A small self-supervised image encoder, trained from scratch: muon at rate 0.015.
Rows from block 4 of a small self-supervised image encoder, named by matrix and row number. Rows with one number belong to one channel. Each number is 200 + 30 x the weight over its row's rms, rounded and kept within 0 to 999. All counts start at 0.
After each channel's rows are labels from the 100 images, of 14976, where the channel reaches its highest value: "strongest on" is what is common among them; "lies over" is the class under the peak. Only what is clearly more common there than usual is listed. The data: pictures of board games with random positions, seen at a slant. In brackets: how many of the 100.
# convs1: 3x3 conv, stride 2 (model.blocks.4.convs.1.weight, 80x80x3x3, each kernel summed), inputs 0-39
# convs2: expand pointwise conv (model.blocks.4.convs.2.weight, 336x80x1x1, transposed), outputs 0-37

convs1.16,170,205,230,176,159,166,179,190,244,187,187,224,194,162,242,220,194,143,210,221,179,166,142,240,232,157,171,171,184,244,258,180,175,204,237,230,185,242,191,216
convs2.16,210,182,207,219,248,173,221,178,190,145,244,248,135,270,208,235,143,209,188,204,165,162,210,243,203,184,188,167,205,169,193,194,196,211,153,196,160,171
strongest on: stones on a line grid (99)
lies over: board (93)

convs1.5,152,228,240,174,167,260,297,187,202,235,226,223,207,164,211,242,182,156,176,217,193,235,223,201,173,206,207,178,205,208,221,216,188,223,234,203,211,201,195,221
convs2.5,223,240,218,226,308,261,224,267,162,197,232,216,210,194,214,227,201,233,197,190,189,202,193,192,171,167,204,188,174,184,161,203,202,186,237,242,265,198
strongest on: discs on a green board (52); discs in an upright rack (48)
lies over: table (68)

convs1.74,218,206,143,153,196,196,217,197,168,232,200,240,165,216,249,213,180,151,204,159,178,220,260,189,211,193,177,192,207,205,222,202,167,160,167,226,138,160,213,204
convs2.74,180,177,177,133,217,195,170,188,252,196,226,173,214,210,162,258,175,170,247,188,232,228,163,164,159,220,206,190,265,293,205,209,182,179,197,176,176,193
strongest on: stones on a line grid (82)
lies over: piece of the second side (26)

convs1.25,237,220,221,227,209,214,228,181,177,211,205,224,220,193,255,261,194,182,151,211,140,195,185,194,203,240,212,168,242,210,174,242,263,144,197,192,228,213,225,200
convs2.25,271,204,234,159,186,231,203,147,191,188,253,173,147,226,183,193,239,226,201,178,241,162,150,209,220,212,199,204,252,201,216,199,260,205,174,245,227,169
strongest on: discs on a green board (79)
lies over: table (73)

convs1.17,167,193,204,210,211,197,128,183,232,191,193,157,181,246,231,237,167,194,217,205,167,208,142,180,210,267,200,186,158,181,258,245,263,200,187,202,216,181,250,180
convs2.17,182,220,238,256,188,174,261,137,263,171,195,186,204,192,153,216,166,198,194,199,272,247,185,209,169,235,202,249,159,171,214,197,171,197,158,207,169,220
strongest on: digit grid (81); nearly empty (62)
lies over: board (100)

convs1.35,206,238,178,149,233,262,215,220,184,239,179,177,190,206,220,232,192,150,206,235,190,196,172,186,250,268,197,197,237,220,225,182,235,139,218,239,169,205,206,187
convs2.35,158,231,208,174,226,202,200,192,167,187,176,162,199,187,160,162,230,254,191,166,177,197,194,273,190,186,257,158,228,225,190,217,173,205,202,223,197,169
strongest on: digit grid (58)
lies over: table (87)

convs1.13,220,197,183,165,188,201,229,188,265,196,223,208,229,210,168,201,215,201,205,154,221,164,197,229,163,208,217,183,196,191,230,197,201,206,169,210,106,228,189,153
convs2.13,189,223,213,219,159,193,218,205,203,226,215,191,225,208,183,214,196,182,248,147,216,199,182,190,123,285,198,158,204,187,164,228,204,155,224,215,158,224
strongest on: discs on a green board (100); second side has more (86); nearly full (81)
lies over: board (90)

convs1.41,185,211,249,196,201,202,241,212,192,231,198,207,155,230,229,247,258,218,172,161,203,217,149,230,188,153,256,204,218,212,216,229,188,168,180,192,193,203,217,170
convs2.41,221,186,170,177,222,205,228,225,170,205,183,234,245,206,240,208,222,179,199,145,216,211,227,195,156,198,181,258,216,222,145,155,210,185,120,247,225,215
strongest on: digit grid (82)
lies over: board (96)

convs1.31,170,180,224,185,164,182,215,211,224,134,193,201,203,218,113,165,179,173,251,233,172,211,173,207,225,199,227,206,194,171,236,217,214,189,194,155,246,139,199,215
convs2.31,228,179,178,195,147,195,197,156,222,213,214,215,236,248,196,190,117,174,208,189,195,221,198,174,225,176,163,172,137,185,211,195,185,190,181,277,196,207
strongest on: stones on a line grid (43)
lies over: table (88)

convs1.52,192,234,209,199,180,206,183,198,166,171,152,172,244,194,215,223,219,179,212,217,160,186,241,173,233,160,189,229,233,158,220,243,175,177,210,201,202,222,194,218
convs2.52,198,198,214,176,194,232,180,225,187,210,310,201,182,290,161,157,238,192,243,161,166,201,200,228,265,209,197,171,196,225,177,216,210,208,175,218,191,205
strongest on: stones on a line grid (58)
lies over: table (93)

convs1.68,178,201,261,188,217,168,203,157,229,233,258,190,190,185,143,222,153,178,148,212,257,227,190,209,223,215,221,201,199,238,202,236,214,199,144,246,167,194,168,194
convs2.68,203,236,170,241,255,181,218,213,175,184,245,187,168,201,206,215,234,167,216,194,151,200,231,201,230,207,258,195,185,181,155,166,174,198,201,214,193,174
strongest on: stones on a line grid (95)
lies over: piece of the first side (33)

convs1.33,188,185,143,172,187,187,209,216,237,265,199,181,171,206,220,193,266,173,229,191,204,203,174,187,181,173,177,251,173,199,155,185,228,177,201,188,241,203,195,250
convs2.33,243,189,170,162,245,166,194,138,233,203,189,175,181,170,211,250,246,203,206,206,223,147,160,203,180,196,174,147,251,158,136,218,240,212,162,199,148,207
strongest on: discs on a green board (63); nearly empty (62)
lies over: board (90)